{"crop_scale_min": 1, "vocab_size": 61, "encoder_inner_norm": false, "encoder_moe_every": 2, "encoder_slots_per_expert": 2, "encoder_positions": "learned", "fusion": "prefix", "decoder_norm_position": "pre", "decoder_fused_qkv": false, "decoder_connector": "linear", "beta2": 0.99, "lr": 0.0026, "epochs": 3.6, "decay_fraction": 0.3, "adamw_weight_decay_other_params": 0}
Rows from block 4 of the text decoder, named by matrix and row number. Rows with one number belong to one neuron. Each number is 50 + 12 x the weight over its row's rms, rounded and kept within 0 to 99. All counts start at 0. After the name is the row's rms in percent of the matrix's.
# fc1: MLP up (decoder.blocks.4.mlp.fc1.weight, 1024x256), inputs 0-255
# fc2: MLP down (decoder.blocks.4.mlp.fc2.weight, 256x1024, transposed), outputs 0-255
fc1.730 099:65 50 50 62 38 38 70 59 66 59 43 49 37 65 40 56 54 55 49 39 44 47 70 35 37 39 57 63 28 55 49 61 39 50 29 43 36 45 36 68 42 59 43 35 54 73 34 54 45 44 66 51 47 47 55 50 49 65 47 65 83 41 59 34 43 37 59 42 37 54 49 45 40 65 65 49 52 48 27 31 48 46 53 52 52 50 51 54 51 44 64 56 57 47 49 63 45 61 52 54 53 54 29 20 62 63 49 27 42 57 59 37 51 55 34 62 61 39 63 44 65 51 62 48 68 45 46 62 45 38 21 57 72 42 37 56 55 54 59 64 52 51 39 50 66 40 42 42 49 62 61 42 27 42 51 61 56 45 38 26 41 45 70 70 58 33 31 52 46 49 63 60 49 66 30 39 51 53 23 45 32 48 57 44 41 47 70 42 43 38 39 58 38 49 54 34 21 33 77 50 35 52 58 67 60 39 48 38 51 43 77 62 50 49 29 73 48 29 33 65 46 42 41 45 48 59 37 40 60 40 66 34 18 51 56 54 44 37 72 70 58 39 36 29 41 47 58 56 53 60 48 29 60 58 57 35
fc2.730 088:50 53 46 57 41 30 38 54 44 50 60 41 49 49 31 46 55 44 50 56 47 55 50 57 55 49 44 49 66 52 44 41 58 55 35 54 57 60 31 58 44 37 33 36 46 29 63 55 59 83 47 44 45 49 14 57 50 64 54 47 40 77 50 58 61 46 61 36 46 46 63 62 63 70 46 38 55 59 63 66 53 44 41 64 45 40 38 54 54 52 39 33 38 39 42 59 31 45 43 45 30 56 29 59 31 36 25 65 52 42 58 55 56 25 29 35 52 54 49 65 57 58 36 62 55 44 58 43 43 44 58 40 50 59 55 55 66 59 27 34 63 27 56 57 51 62 44 36 37 39 61 69 80 47 38 53 38 76 22 43 54 57 34 52 32 35 56 39 41 47 51 69 51 47 49 43 53 52 82 56 54 46 52 36 37 53 30 58 55 59 49 48 47 71 33 59 34 53 45 41 48 82 53 48 43 42 45 77 50 57 59 65 44 62 42 55 33 17 71 34 52 53 51 49 54 38 50 29 53 54 38 42 91 59 54 63 46 33 47 36 58 37 40 44 49 59 55 63 61 49 53 41 53 29 54 40
fc1.731 076:37 31 54 66 33 49 51 41 69 57 45 47 74 37 52 52 53 62 54 68 37 55 56 40 44 54 61 75 48 39 33 60 50 69 63 57 35 51 56 34 45 46 50 39 50 47 48 44 54 61 60 60 36 35 41 68 39 31 71 67 68 54 56 51 50 50 31 53 66 37 43 60 44 63 36 65 38 52 32 50 70 43 44 69 38 38 40 55 55 36 32 43 46 62 46 70 31 53 57 78 58 59 50 63 52 20 57 57 65 47 50 33 47 36 46 28 44 57 71 60 37 29 48 40 38 63 53 52 34 20 63 46 49 64 36 47 62 56 32 37 66 67 64 41 46 59 56 38 63 60 53 58 62 44 65 56 59 47 36 34 29 56 38 52 69 43 60 52 43 35 67 44 50 50 42 88 67 61 47 81 71 65 65 53 53 45 63 59 47 56 54 48 26 48 35 65 63 62 50 61 36 55 50 62 70 51 53 48 58 50 41 39 40 49 48 53 59 54 57 47 66 72 40 40 47 38 38 30 62 46 55 46 62 46 44 20 69 40 38 34 63 30 45 50 60 49 52 50 37 55 44 47 45 42 55 42
fc2.731 080:62 60 54 42 49 44 29 74 31 74 57 50 58 72 54 65 42 57 39 46 35 25 45 54 43 32 31 47 75 30 66 33 38 40 27 48 48 30 43 61 73 69 52 54 35 54 50 37 62 43 48 51 39 53 61 63 49 49 73 51 51 37 53 48 50 31 62 41 43 33 27 48 40 40 55 37 41 55 59 54 54 37 53 39 53 56 59 53 39 51 64 37 29 36 55 54 52 48 34 47 39 23 62 39 72 70 38 13 61 54 27 61 61 67 63 67 38 45 36 55 49 65 76 44 54 41 63 34 44 62 55 52 50 37 49 44 28 55 52 54 40 44 43 50 36 55 36 50 35 61 50 31 36 61 28 39 58 53 57 52 55 20 40 65 46 63 77 54 69 32 54 46 49 63 63 36 60 28 52 58 40 39 34 31 66 70 52 73 47 52 34 37 46 48 45 56 56 40 53 33 53 37 59 42 43 45 44 58 43 48 41 58 43 51 53 50 57 58 53 58 54 57 48 61 44 39 70 44 39 43 52 78 50 43 51 54 51 61 55 69 42 59 41 55 43 39 56 35 42 38 56 27 53 63 44 51
fc1.732 089:69 78 62 48 42 50 44 36 62 40 48 39 66 54 59 58 54 38 38 64 39 54 67 48 41 38 56 30 44 40 57 37 55 64 75 57 58 55 29 73 29 47 61 55 78 40 73 48 37 41 80 61 42 55 49 62 43 54 19 43 54 39 51 31 72 46 22 58 56 51 23 55 42 65 39 47 26 44 33 59 27 50 58 61 34 44 51 50 35 48 57 61 26 34 39 59 84 24 48 47 30 44 35 46 38 46 55 53 52 50 44 44 59 40 60 62 47 45 45 58 43 37 51 47 38 68 53 34 64 36 64 57 44 52 32 40 35 28 44 52 50 56 48 50 43 49 56 56 72 54 57 43 51 47 22 55 35 52 69 29 47 52 61 69 36 45 41 44 58 54 53 33 46 54 47 41 53 28 43 39 27 37 52 64 40 65 50 51 55 56 35 47 42 40 34 63 59 49 40 51 51 67 48 40 50 47 58 41 47 33 60 55 36 46 44 38 52 58 37 44 64 66 58 65 52 49 46 64 65 50 47 50 56 46 70 56 58 48 54 59 66 74 39 64 39 62 71 28 53 63 63 64 54 61 44 46
fc2.732 092:62 50 59 43 53 73 47 37 58 37 72 41 74 43 62 35 47 42 29 63 19 49 49 63 38 44 48 53 83 52 43 67 39 64 37 40 50 53 70 34 41 48 66 53 49 34 38 67 51 55 33 42 50 30 49 43 58 48 66 41 66 52 60 53 66 59 53 56 67 31 45 31 52 39 42 53 57 41 35 45 51 67 48 48 76 50 33 30 34 42 32 68 52 68 34 48 37 57 24 44 57 74 54 26 56 56 54 56 54 67 65 43 41 59 38 20 34 60 53 63 39 31 48 49 47 45 61 31 41 52 57 31 32 56 55 45 23 55 42 47 62 57 37 52 38 34 65 42 53 45 51 22 42 55 35 45 51 62 34 47 39 66 66 60 40 72 52 69 61 41 48 57 46 48 44 32 49 55 48 48 27 51 52 61 41 45 48 41 50 45 28 60 36 39 65 71 54 43 46 48 69 32 42 31 63 56 58 50 57 63 47 58 46 52 31 66 47 57 48 47 48 61 26 52 53 54 49 48 57 67 35 42 50 46 45 39 59 46 42 68 71 54 53 66 61 55 53 60 30 53 67 54 53 30 37 47
fc1.733 124:39 57 52 55 52 70 21 42 63 33 39 45 36 67 37 44 47 49 55 58 69 45 44 48 48 45 54 52 47 62 36 70 64 50 45 46 52 47 47 22 40 63 61 42 37 38 36 74 43 37 34 55 52 37 53 47 49 37 73 36 31 44 39 38 20 67 43 60 61 54 70 51 53 42 41 49 64 50 54 33 43 22 57 38 57 38 58 32 39 51 56 53 59 43 43 50 53 51 50 39 58 47 40 62 62 57 43 44 45 65 47 26 48 51 46 35 51 55 40 37 54 35 40 43 71 53 52 45 34 51 48 82 52 35 65 43 50 64 51 56 55 42 45 48 69 45 56 37 20 51 67 43 37 38 49 48 36 62 58 51 66 47 58 57 60 35 70 53 48 56 57 44 60 57 37 24 81 44 33 56 49 61 48 56 58 72 43 42 49 38 50 47 73 64 32 46 46 46 42 52 47 35 59 59 67 50 48 66 55 28 57 51 55 56 61 66 59 75 48 48 60 28 58 52 36 34 51 50 28 38 43 29 32 29 43 84 57 73 46 35 41 76 34 32 44 47 49 54 61 54 69 57 51 70 54 60
fc2.733 128:43 48 56 72 72 53 43 51 42 38 76 42 47 59 46 22 44 47 48 74 47 38 68 44 21 40 41 52 59 57 45 36 53 57 46 55 47 36 79 67 59 62 58 72 57 43 38 50 36 36 52 57 51 54 45 65 45 43 43 50 68 39 52 50 34 55 40 67 52 47 43 45 43 69 31 46 49 51 35 55 42 51 61 46 48 51 47 60 40 54 39 58 27 48 58 34 38 52 20 36 61 38 45 31 45 45 56 45 70 34 71 43 41 49 45 40 42 55 30 65 54 31 58 51 53 55 33 47 50 44 49 39 72 61 73 31 46 36 58 47 65 32 36 54 29 49 39 50 51 62 68 23 44 63 53 67 52 52 62 47 60 44 56 65 55 52 41 32 56 61 42 57 27 51 66 38 37 63 39 50 50 48 52 51 41 56 50 36 50 56 61 72 53 25 36 41 58 61 57 37 70 33 60 37 40 60 70 66 59 64 54 44 71 22 68 41 44 43 53 75 45 55 61 55 34 43 68 41 57 52 32 57 60 64 38 45 60 40 52 57 84 57 52 48 71 55 57 38 43 44 41 43 63 29 30 51
fc1.734 097:59 56 50 40 50 54 60 59 49 60 44 77 61 55 25 47 53 48 59 59 50 28 48 68 40 39 63 51 37 44 49 51 72 55 65 46 64 46 53 67 57 60 16 60 47 55 45 52 52 69 78 54 43 77 29 42 46 43 66 54 39 65 52 53 42 32 33 32 52 49 38 41 43 43 51 49 58 66 53 47 51 37 35 57 61 48 50 75 38 48 36 51 49 49 46 41 51 44 65 23 54 54 24 48 50 61 52 48 82 69 27 34 62 42 45 56 47 45 36 56 50 63 42 59 28 62 52 38 60 54 41 55 39 26 63 38 65 45 80 52 55 60 34 42 46 41 51 48 36 76 49 43 31 52 36 32 43 44 47 42 54 41 34 57 44 62 51 56 39 63 32 31 70 51 43 71 60 44 42 46 60 59 57 31 64 37 44 44 48 57 51 54 63 57 60 26 44 25 53 45 47 50 42 69 52 36 52 53 55 30 31 67 61 50 57 64 57 30 46 47 41 43 52 75 57 60 38 57 49 44 61 55 64 63 44 61 65 55 47 43 44 39 29 72 42 42 62 58 48 82 51 44 64 49 73 63
fc2.734 103:55 55 60 31 53 64 43 52 61 50 58 54 34 28 57 85 39 49 47 28 52 49 47 58 69 62 42 42 50 56 29 46 48 52 51 49 47 45 36 43 56 57 40 57 62 38 44 50 26 33 73 33 48 57 38 67 48 47 43 36 42 34 37 50 56 25 50 54 68 50 37 45 69 51 50 56 63 38 46 58 44 79 38 61 64 47 78 51 51 45 43 55 40 54 45 60 45 44 35 61 40 56 67 37 67 52 28 51 44 19 53 61 59 63 60 46 49 64 70 62 43 61 60 37 38 63 73 58 35 42 45 59 58 56 38 41 52 43 42 42 69 48 50 56 49 44 37 46 32 46 50 60 47 56 74 54 65 50 26 53 56 58 52 34 38 65 35 46 41 29 67 65 41 49 70 37 44 67 42 42 56 41 57 55 44 56 29 34 45 51 39 43 57 43 55 58 66 74 57 67 25 66 59 52 56 23 20 46 57 38 48 42 44 52 52 31 53 66 71 35 62 15 54 39 50 44 36 46 50 57 42 47 65 62 26 39 47 58 48 51 57 56 64 37 48 31 50 43 56 41 41 48 67 79 40 51
fc1.735 112:62 62 57 35 59 30 38 55 47 43 60 41 38 55 36 50 43 50 58 54 54 57 68 55 61 38 54 39 53 36 39 38 71 58 35 33 38 34 63 47 66 63 78 42 30 25 38 61 32 57 62 54 68 47 63 50 72 43 59 62 37 23 40 51 75 25 64 40 53 38 31 32 30 47 40 64 66 51 53 56 55 47 24 85 43 65 54 59 55 42 65 45 46 54 46 51 41 31 38 53 28 48 32 58 38 51 21 46 63 58 47 36 47 58 49 68 36 38 34 53 50 57 30 37 42 61 45 49 61 49 51 35 59 35 30 54 69 46 40 57 50 57 59 43 60 61 44 60 61 59 62 36 40 60 50 51 46 72 65 38 45 47 64 40 53 37 18 54 56 65 42 48 41 53 57 69 64 57 58 24 64 50 46 52 55 44 27 50 71 43 40 53 32 56 62 47 33 69 68 73 55 48 40 47 47 41 46 52 56 33 43 52 47 42 34 58 50 61 44 51 73 55 42 61 39 31 39 41 39 48 51 64 47 50 38 45 58 55 58 62 51 34 63 70 56 52 32 44 51 65 49 42 58 43 33 39
fc2.735 117:33 50 22 53 47 51 42 54 61 69 45 47 64 37 52 67 50 74 17 52 70 44 49 43 63 29 20 62 49 67 55 44 58 43 43 49 55 34 32 33 54 51 42 48 61 45 63 51 62 59 40 30 43 42 44 55 49 43 58 30 65 64 33 61 42 54 59 42 43 50 49 69 65 48 81 51 47 67 63 44 47 38 38 46 52 55 71 57 46 43 38 67 32 57 64 59 46 66 68 39 41 41 32 62 56 44 59 60 44 37 58 51 31 29 47 58 44 53 71 50 52 52 44 47 60 51 59 67 32 72 65 61 68 68 41 49 65 51 42 29 59 41 46 60 47 56 45 39 63 31 38 41 33 55 67 49 31 43 49 67 63 61 28 57 70 74 63 36 47 49 72 55 54 54 34 30 44 40 51 52 55 37 29 32 51 56 40 43 50 51 53 61 63 37 54 60 73 56 45 28 47 65 54 53 69 45 36 52 48 67 48 69 42 32 50 46 52 52 35 58 38 65 34 57 66 65 63 54 83 57 56 39 38 65 47 49 47 43 39 32 41 46 40 38 43 43 36 53 53 49 58 43 49 50 30 63
fc1.736 101:75 54 41 51 59 61 49 44 38 52 62 40 46 53 27 33 56 53 61 40 64 52 55 68 69 51 55 56 61 46 54 64 47 62 58 58 35 60 39 61 50 46 51 44 45 41 56 47 53 65 55 53 55 58 45 45 48 37 52 40 34 47 55 26 25 47 36 50 48 50 70 66 37 53 57 46 44 41 59 66 58 59 36 39 68 56 37 50 31 36 48 39 58 57 41 42 48 42 63 52 46 55 50 56 60 51 44 48 43 45 36 44 75 66 52 67 39 78 58 70 55 34 54 56 38 41 37 57 62 51 60 44 50 56 46 70 48 41 57 54 40 59 38 79 61 70 27 49 51 26 70 69 60 68 78 70 88 44 49 25 29 54 56 39 43 65 50 41 43 61 41 37 61 48 36 48 69 46 33 56 25 62 62 40 28 46 28 55 64 35 54 67 23 46 44 39 44 43 59 31 50 59 49 62 38 45 34 52 40 44 73 51 75 55 60 52 56 44 48 58 59 49 57 63 21 47 47 54 53 54 52 23 62 65 35 43 55 81 52 58 31 41 60 45 39 58 52 63 43 63 44 33 39 60 43 50
fc2.736 098:66 68 42 39 47 35 43 53 59 44 43 48 46 31 56 48 48 61 32 67 33 42 56 51 44 37 61 46 67 74 82 65 53 37 55 34 57 48 57 45 63 62 66 41 60 29 54 61 22 48 32 52 60 48 33 67 40 84 45 45 61 46 51 35 52 35 41 36 47 57 40 59 52 53 38 50 30 32 56 45 26 43 35 41 54 59 37 64 74 72 58 51 47 49 47 36 48 59 55 59 33 49 51 19 43 76 67 46 32 52 40 32 59 57 49 52 78 30 42 58 27 63 45 61 53 41 50 50 40 44 53 67 52 49 61 49 66 54 52 46 83 41 60 31 32 38 59 49 58 32 51 70 46 35 36 55 57 28 56 47 52 46 54 50 60 31 46 64 65 58 46 58 34 50 76 38 61 57 49 57 47 59 49 61 42 62 28 49 53 36 42 49 58 65 33 38 69 52 54 60 49 64 43 51 44 42 22 47 51 53 15 55 61 77 45 61 49 30 32 66 44 60 45 50 43 48 51 62 53 48 52 31 53 53 60 53 45 55 63 42 52 45 48 57 51 62 61 46 51 58 54 43 59 58 39 70
fc1.737 095:51 37 36 58 50 44 57 57 49 49 57 64 60 72 50 59 59 63 64 56 37 55 54 58 40 35 38 56 55 56 40 54 61 63 55 55 45 58 41 49 27 57 34 26 32 47 41 51 46 45 23 57 61 59 50 61 52 52 39 58 64 57 53 44 55 74 24 39 65 60 41 41 54 65 51 60 37 56 45 80 44 37 62 53 47 40 68 45 63 56 46 46 53 65 42 34 38 60 30 48 29 51 59 52 37 41 61 49 74 54 72 53 57 57 58 64 61 33 53 41 27 74 52 42 55 51 53 54 42 53 60 49 46 64 44 31 60 50 39 43 61 39 34 30 69 65 37 42 71 39 78 58 39 57 72 28 56 41 65 60 47 39 38 49 37 58 34 59 45 56 51 37 65 27 51 87 35 55 50 68 39 59 52 47 30 51 45 49 60 50 23 46 71 49 49 38 41 73 57 50 41 49 50 63 53 54 66 50 48 36 34 35 43 32 63 33 58 47 44 69 33 46 84 67 46 51 44 70 33 35 54 51 60 73 32 55 60 64 41 41 52 46 46 52 30 73 58 47 47 47 49 58 53 58 52 63
fc2.737 105:52 38 56 36 32 48 38 52 47 67 61 46 52 56 49 38 49 62 46 38 59 43 30 54 60 37 50 51 71 66 69 70 33 50 49 47 52 30 57 29 54 40 49 33 73 43 44 65 31 59 43 49 42 34 68 66 42 39 54 67 41 45 55 47 59 46 67 31 21 52 55 61 10 33 44 46 57 33 53 50 46 40 52 49 45 41 64 40 42 66 68 39 44 25 74 61 34 60 27 61 50 54 65 79 51 73 57 45 41 43 53 45 44 48 41 49 38 43 38 52 61 42 41 60 55 54 53 57 48 52 41 49 51 38 70 67 32 55 64 54 34 42 80 41 34 63 53 57 41 57 45 63 56 48 46 51 58 52 65 59 60 57 58 59 50 46 37 46 54 51 45 35 53 53 68 57 53 41 70 40 48 59 84 73 72 56 54 58 47 57 61 36 36 47 49 65 31 46 45 47 58 41 33 43 64 67 66 55 23 51 51 54 57 20 46 55 50 53 57 45 58 59 53 47 69 58 65 28 44 72 49 36 49 32 43 31 52 72 60 85 50 55 53 52 50 63 59 57 60 51 44 61 49 41 50 43
fc1.738 104:30 55 47 39 52 33 46 40 60 33 45 34 56 40 20 31 42 52 51 59 58 55 55 42 47 49 49 43 43 47 62 34 81 54 42 56 52 37 63 68 24 47 61 23 43 50 62 35 52 34 63 45 34 61 31 30 59 56 40 62 65 58 69 61 54 55 51 71 50 30 49 56 19 49 39 52 28 29 54 62 59 36 76 64 79 47 47 68 46 43 48 53 34 51 54 53 47 67 68 63 40 57 64 53 62 43 22 49 64 45 53 66 28 20 69 70 54 47 44 37 56 60 35 64 41 38 49 43 55 50 56 41 40 55 43 23 43 65 64 45 37 56 54 63 43 24 73 61 50 49 41 76 51 37 48 59 45 53 56 63 48 40 55 46 60 59 50 65 45 44 50 44 67 50 40 39 54 41 62 54 66 49 65 45 56 62 63 37 50 46 31 42 46 47 39 53 65 72 40 57 39 45 62 57 39 62 45 52 37 50 63 48 52 69 57 38 43 51 43 55 35 41 39 51 50 40 68 46 44 38 43 53 32 54 51 42 68 54 35 73 50 61 51 64 58 70 39 63 60 50 67 61 58 33 58 40
fc2.738 100:64 44 50 63 32 47 51 44 69 55 71 68 70 50 79 61 71 38 52 44 72 53 62 68 48 74 49 43 48 62 55 45 44 45 58 47 41 66 54 46 65 49 49 28 59 62 43 53 46 58 42 54 45 67 42 44 57 41 62 55 43 42 67 38 42 53 45 27 48 57 52 53 57 72 56 68 38 51 49 55 57 28 39 68 50 53 43 36 39 55 67 36 34 60 54 48 71 57 49 48 57 47 50 48 65 57 52 73 47 65 36 52 50 55 16 66 33 61 66 45 53 53 37 43 51 61 61 45 58 61 53 53 47 57 67 64 46 45 21 47 60 51 42 37 69 53 46 47 56 66 33 43 77 51 76 40 45 49 40 51 56 67 44 36 62 53 79 55 60 46 65 49 44 48 58 52 47 43 57 58 44 66 50 48 53 56 37 64 18 72 73 53 58 61 52 41 45 52 51 67 61 52 58 48 54 21 42 53 32 52 42 45 58 58 62 61 26 55 64 41 47 58 60 71 48 24 45 42 54 43 55 47 52 37 66 58 86 41 35 59 64 48 63 51 31 53 54 26 45 81 74 52 35 47 52 46
fc1.739 090:54 43 56 42 60 51 33 58 17 29 55 44 60 84 50 58 51 41 36 14 46 74 52 58 53 52 42 36 50 58 69 59 50 61 38 44 62 43 34 54 57 45 47 42 42 65 57 54 49 71 48 50 43 45 70 45 59 45 52 68 60 41 65 56 56 45 70 66 67 28 61 53 59 60 65 51 49 43 62 39 44 59 52 28 42 58 57 45 51 33 48 60 43 38 45 45 41 54 29 36 43 44 44 52 53 46 55 56 53 60 41 49 63 41 37 60 59 48 35 51 50 30 58 54 26 52 50 55 32 44 47 65 71 50 62 48 44 33 46 48 30 53 48 64 42 56 34 50 47 56 50 62 30 48 44 71 40 53 57 55 50 53 48 49 45 39 52 66 47 47 32 57 40 53 48 33 71 52 43 55 32 46 34 64 46 54 43 59 48 72 36 48 42 48 56 36 86 60 59 42 49 56 75 28 56 57 62 47 54 66 28 30 39 32 53 34 50 54 34 74 57 56 45 44 63 48 61 50 65 70 75 29 47 39 59 61 34 43 60 15 64 50 47 34 37 51 73 39 69 38 39 40 43 74 64 66
fc2.739 091:59 45 45 89 49 42 66 35 59 47 68 52 59 50 47 52 55 53 42 35 40 77 67 48 48 71 45 39 62 49 69 45 62 35 56 58 62 48 62 31 33 31 20 59 50 36 42 46 55 52 38 53 47 39 63 46 56 42 50 40 44 56 66 38 65 59 34 32 48 48 47 32 53 51 34 45 44 57 46 48 45 56 48 39 45 59 43 57 53 63 45 57 29 48 70 55 26 58 44 62 51 47 48 56 50 70 57 57 53 46 51 45 57 39 56 47 56 49 53 33 61 41 61 62 66 82 52 61 63 66 37 56 22 35 58 45 54 44 47 42 52 63 40 64 46 50 77 39 66 48 71 27 44 41 52 47 42 45 37 40 42 58 33 39 50 41 32 32 47 73 51 52 58 66 63 54 33 44 52 60 52 58 56 39 51 55 53 24 56 51 54 71 46 37 54 43 30 65 62 41 51 43 22 41 40 55 47 37 36 54 60 85 65 54 72 60 55 53 60 49 52 59 43 38 45 50 60 31 57 31 43 64 43 43 68 34 66 52 67 36 35 38 46 44 64 65 50 31 42 39 59 86 68 57 28 60
fc1.740 107:48 34 58 71 49 73 62 39 45 74 16 52 54 43 33 74 48 62 49 67 66 45 52 41 43 48 67 47 55 41 57 46 51 46 58 55 36 60 40 50 55 28 36 51 67 48 66 27 69 46 39 61 47 35 34 55 46 67 72 39 70 61 42 44 64 46 56 56 33 48 56 46 41 30 53 56 49 81 56 54 42 69 65 49 49 54 34 36 41 33 53 62 51 29 67 50 29 53 61 34 54 64 59 51 67 50 40 65 47 30 51 63 67 61 47 59 46 41 43 54 35 43 31 45 58 39 46 39 48 69 37 63 36 63 28 49 59 49 73 68 26 56 46 60 32 37 60 42 48 54 55 62 27 44 56 48 63 35 61 46 56 50 63 26 51 66 70 47 53 41 58 62 39 68 57 70 50 37 28 55 44 57 51 64 47 23 45 46 54 51 58 57 61 47 49 58 51 59 22 32 40 59 59 68 49 62 57 55 58 47 47 46 46 69 61 42 58 50 31 43 64 55 43 53 45 54 54 60 60 70 68 64 63 36 61 58 81 58 64 58 62 44 48 49 57 58 45 42 49 46 54 45 46 80 45 39
fc2.740 106:56 32 40 39 33 42 42 42 37 46 48 25 49 69 45 49 62 60 52 50 62 44 63 29 50 34 45 41 35 55 42 61 44 34 58 40 50 14 44 40 49 28 35 31 56 57 37 38 39 48 51 61 42 49 22 56 40 28 54 54 55 71 33 53 44 57 40 56 24 56 45 55 44 64 54 61 54 34 56 58 55 52 35 36 48 47 62 53 27 62 55 75 44 60 46 54 56 40 34 40 56 45 74 59 69 46 46 51 54 53 55 53 56 64 46 60 40 58 39 57 48 38 79 39 43 39 43 37 66 71 74 43 56 62 41 60 54 83 67 60 64 45 40 59 29 51 44 59 47 70 27 42 70 62 73 52 36 31 56 32 42 34 54 45 60 45 43 46 69 55 40 57 60 40 34 76 47 58 49 64 34 55 50 42 57 54 28 50 40 39 43 56 42 39 31 41 47 35 53 37 56 26 28 76 63 41 58 61 52 37 36 49 51 70 44 36 53 56 68 49 31 50 65 51 73 41 52 55 37 36 50 48 47 52 62 36 63 40 48 48 34 38 49 41 47 40 51 36 58 55 31 50 52 70 53 51
fc1.741 091:51 45 78 44 48 60 77 52 78 75 39 47 55 31 52 31 31 54 46 43 41 66 50 37 58 57 35 22 36 45 82 43 45 51 56 58 43 44 42 83 64 42 37 20 44 53 60 60 48 46 30 29 47 62 33 68 37 40 59 56 66 66 46 70 66 68 40 59 61 55 35 71 27 51 39 34 62 42 57 26 43 32 50 71 32 53 73 42 42 65 52 42 49 60 38 46 55 57 45 50 47 62 62 56 48 62 34 52 51 47 44 50 68 32 54 42 48 36 41 58 41 32 47 58 51 29 45 46 48 54 54 47 63 45 29 38 27 59 43 56 37 37 63 58 57 41 59 66 50 49 35 40 42 42 36 50 39 40 39 55 64 60 50 45 28 68 31 53 50 53 60 41 58 42 47 55 42 51 58 50 56 43 49 56 39 36 37 43 47 42 46 67 58 49 37 35 43 59 70 42 66 58 78 21 48 64 67 26 47 41 44 45 38 44 58 51 40 54 48 42 44 61 57 32 58 65 71 58 68 63 51 50 48 77 63 44 57 54 54 63 64 49 58 41 64 51 45 47 40 50 58 38 53 51 61 46
fc2.741 094:63 37 61 30 28 14 46 36 57 32 47 60 47 63 43 58 61 61 48 37 63 41 39 41 30 47 60 51 55 53 40 34 53 40 29 57 54 49 41 58 58 27 52 55 56 51 44 38 60 44 60 51 56 26 34 44 30 50 50 69 18 57 69 50 54 38 50 33 59 48 54 30 50 60 54 49 56 37 30 57 70 55 35 55 61 61 49 46 51 36 40 55 38 44 61 55 54 59 45 54 59 41 52 45 62 24 53 43 63 19 60 70 51 38 38 49 65 41 56 49 47 73 70 60 63 57 61 33 54 57 41 54 29 39 59 57 40 46 46 63 72 51 37 46 58 68 46 45 37 48 49 49 67 46 54 39 57 36 52 32 40 26 38 70 63 30 61 56 37 42 34 51 47 43 21 44 51 39 59 46 41 68 48 39 45 55 58 48 62 70 45 38 27 47 48 71 46 67 50 41 42 32 37 33 37 29 34 47 35 40 60 40 62 45 46 53 56 51 53 39 43 32 42 67 58 25 55 46 64 64 66 47 34 28 57 53 49 24 49 65 42 49 53 29 62 43 43 37 42 44 53 32 65 38 58 63
fc1.742 086:47 47 55 47 37 34 70 59 70 41 52 52 32 52 50 32 45 52 46 51 49 41 44 58 53 52 39 38 50 67 40 66 77 61 33 68 57 34 48 35 42 54 61 57 51 50 55 49 36 36 52 49 50 41 50 46 47 68 54 60 50 49 39 66 63 62 35 37 44 59 69 61 36 35 22 34 41 55 60 61 66 55 69 53 55 46 66 47 57 45 52 46 63 54 54 58 44 63 39 81 61 48 34 56 42 31 57 43 49 57 64 48 54 50 51 59 45 57 54 41 51 69 50 60 61 41 63 36 58 53 44 66 30 54 69 53 52 47 46 53 43 57 37 59 69 59 42 51 68 33 40 64 49 47 67 34 57 43 55 62 34 63 42 45 32 33 35 62 83 33 56 47 52 65 31 52 42 54 44 28 52 40 81 45 51 26 67 57 52 31 52 37 47 46 36 49 72 38 49 29 47 51 34 54 45 60 44 34 39 42 29 44 41 29 48 33 54 53 41 77 38 56 60 42 26 64 76 51 57 29 41 31 53 46 46 58 55 38 36 62 66 69 53 45 45 74 48 58 17 55 40 59 48 21 40 57
fc2.742 082:54 46 65 46 46 31 49 56 40 36 38 49 54 43 53 52 43 62 60 51 40 43 51 62 67 52 49 59 46 42 26 38 41 69 54 54 48 47 56 61 45 64 41 32 61 58 51 59 58 53 42 37 59 46 42 57 61 56 63 34 55 43 66 33 56 38 64 30 40 26 35 46 47 33 34 80 67 54 30 33 66 58 40 30 58 30 54 44 26 42 54 32 46 48 52 34 59 51 45 55 45 40 47 58 37 48 49 38 41 26 70 34 49 47 41 43 47 50 27 62 71 57 35 45 62 66 59 48 36 58 44 58 38 38 58 52 42 66 45 42 60 59 43 59 55 38 59 40 42 43 53 36 64 50 41 63 52 33 68 46 47 55 63 38 75 33 23 47 28 29 40 43 54 46 75 54 54 68 71 34 40 61 18 50 48 28 66 22 69 45 43 51 61 59 41 50 33 29 59 47 58 41 55 38 45 50 56 51 73 52 46 50 39 30 37 60 43 35 58 49 66 45 50 61 56 30 74 68 39 62 57 52 39 61 65 59 78 42 45 42 61 58 40 48 33 33 53 44 66 60 28 36 46 53 49 35